config.toml
dataset = "drawn small creatures on textured ground"
horizontal_flip = true
arch = "edsr"
depths = [16]
widths = [96]
residual_scale = 0.2
init = "torch_default"
optimizer = "soap"
lr = 0.0036
one_sided = true
adamw_lr_other_params = 0.0016
magnitude_pruning = 0.5
steps = 15500
Rows from block 5 of a small image deblurring model, named by matrix and row number. Rows with one number belong to one channel. Each number is 500 + 40 x the weight over its row's rms, rounded and kept within 0 to 999. All counts start at 0. Numbers have three digits each.
After each channel's rows are labels from the 100 images, of 14976, where the channel reaches its highest value: "colour at peak" is the nearest of a few named colours to the mean colour under the peak. Only what is clearly more common there than usual is listed. The data: drawn small creatures on textured ground.
# convs0: first 3x3 conv (model.blocks.5.convs.0.weight, 96x96x3x3, each kernel summed), inputs 0-95
# convs1: second 3x3 conv (model.blocks.5.convs.1.weight, 96x96x3x3, transposed, each kernel summed), outputs 0-95

convs0.45:492480505498488493479494622514355500481502653491593453520480491551482514503488489525482517500488509498447509498528438517460496461490486505600510515509445502509490505495486492520478457500491458520470491410496497504523582438516500464505462491500525483487458475503497496505506500454474380458
convs1.45:501500468469513502500482555486467500514475471551483493514669538517523469471558479511482544500440498499527475497490480500510499486492583479507534515530515495498574494489482491472560500500573575475507528471501508477513475496578500533493504519500488484479495527480498404504401499545677498493
colour at peak: black

convs0.78:510490469478511471496308484485541500548517477502505562429529631511504504486511590497485489503505484506521475495485545482531367505519502517572504544461514473480445465535545491509472546499517448432456461520514516542478487493504501475478471493499478497519472479505488512461515499512511446425
convs1.78:520496510514480493523538490499510500479497556393521514556474523492469494561585556509524503496481513498516526498501577523516724479529543472508502493537578541474466544531498518501558505500511549516535550525488564405501474505505499493476482506499496564478519524527520469522515499462463484527
colour at peak: green

convs0.77:453500501500520478549531487422532500461515486484511481489468572522451483428485485471555455500471555499481454499591432516566482511408456477522470423473474518501504488504465491460432504500494502492517452489475460483513394527468500450483564461500510438465510515394444420447445500440490502541
convs1.77:369498502512422394461468492554422500491458500540468510498505505442491576505450487545498527501469554500508483499484502512477507569511473497505415459484469488522463509524474509460571388500472424483446511489489493491474507428468500515490489524500550504425580547502495565510555500460490509482
colour at peak: black

convs0.70:476501438476489417430481443489465499505608497483464546473500424471510515506504500475467507499484444500481471503535577498488480402503501495678502478518489508484393477490550518498533484500496520514496516561502495499518548514491500490499464522500475491478429510507488491451501499509510379449
convs1.70:519500469538496517485505491673597500595539491595477529488539527475488545480505510555445508500498465501535585500477458493506501457518512591461518515504492530514508547491487516542483461500527463517491518584485504544502448617573500521507496495500487487526468477526514547495535500552474470482
colour at peak: pink; white

convs0.23:652524546466497531476498447436475501451470490548511488552507514512568497536440496534492538502513460502450546510467529488459484591499522481415447509425500553538492449524530492494497523501513530453501424459506544471493466560601500455483495495500485488503452467529499501522570501596501468478
convs1.23:353477512445538511507505517514513499565512513419521518511500493547431476442521447435529449495500477498517404493505518504490534486561447488516460554521488450452525489497521501455445487500467432542481571522503441540501547480408500497545474494500510469478572534407524450516479500442508476484
colour at peak: pink; white

convs0.75:428476452527478434561526527490453500477504510542528498621479590465491477548527491507482533498590511501561504501556607512513495498500514506514551420598457527523516538441523520508495557501578489527538468529518499509506517524489500545478526510500506559512487540516512542486449499469481464616
convs1.75:571500519510544541527524509481535499508553494473516463559485518526509552420483524473549468496382470497467511493507545511472528543544485493453477601408519498439452486538527496510491471500374542463448524511454454512487463513479497448489491523499466416455578501493568437517537501549518525505
colour at peak: black

convs0.47:513495460521509509547496415537448500508542440508522579509542472578505502349557507523491526498460546497509486504504479467515487523514451546522487477568517575489573548478497476496514496500507513510443502565498528494516419480579500503503485493500504564496516537475474458460543500465622457568
convs1.47:467486499471515529510524493506541499523472475433511541532469442525479457632529420471489424500519485493511565498480473509437504484544592473472481551408474470460505520538529482536424479499534479487518484510499518557490570500438498495527498481500473385459529495529554542538459500577432529488
colour at peak: pink; white

convs0.41:496498478433517459495503658500520500608499517484503472473467520590580516606549468508532500500499506500459545498490535540456496502498471489454466505503508487486502486457507450517497537500451500523447591543494529543630521491474500517475495480501485480528489456492560519552443500492555513536
convs1.41:498495536525459502500535472483481499435513494555486512502481482494426537399400515479534483496562533497532463493487481451504521488529557526522537489467453476485505523509509504503640470500604510457548339503462505435514520490542499458500497478499488576489466528504518524497541500506433517508
colour at peak: black

convs0.46:399511484523512438507506447396492500394516399494494591527560465503519510554508524522510484502568523504532524499485532529474510472477519493507450506457525489538482478470464516520536521500498527529510576389470493462538599475490500519512524500501511537524517513477525487485492499492645509473
convs1.46:657496516501530526533511496542530499683523489493512492522434501506470468480530450507507529494416502499518436494499508419483539539520451538524531459537533503475480488522521491487444498500562484482467407505522526541497515538498498463513495497498506462483488516507525511541490499522378503499
colour at peak: pink; white

convs0.22:468500533619514543510502521479496501463590503488578632490452496489581501489487494500523517503481508501508509494497486489392571503707504487491531464463533541479520503484486494513493441501478465480487509509525523522478480501463500502449519508500502472531537495469500495498470500448463504497
convs1.22:490495483484496515494506516501486499481484516481496666468507490526469501494487482498525515498479515502507477498485510483572449499204469512516450505463502501507499481497517454489486440500490525521499452480460502513501496500513500508504516507500507504502495479498481467475478501485492487491
colour at peak: white

convs0.10:425496522539511546549464600462522500469544487493553558470465521572511466530437544497571511499479494502433519501532574447454530534456526452561480480436505472500510481472592501525474464500504522433479460526463486456521535482464501440596545479500578494434499550532471436515521500462479509466
convs1.10:484500582590446539494516546548502500546479508547414504510429593442511532493479520503499453500510583499549487498503528438529505454512572487551538445484455533542538519547518496550537453499558438510479480505475420508534533500469500525517524543500576426558490519467510507479456499486593487528
colour at peak: white

convs0.95:416491575562438587518502459487461500463493479448480478510458617480514494498485470422434473501459563503505526501517590497469492483483515475484461499501489508505473483501576492499457509501528452467515487508457493502519464542495500457539551476500445535490505519495456515485492501509470485687
convs1.95:522497534499442606513486519522476500549480507481510490498459484497518481454473503583542611499562417500461393500513549516527586501462493520535493462495512470557482504550543463482512474500460606501478451488560479422515495479424499569494448489500502435435496480455535523536501499494507510475
colour at peak: green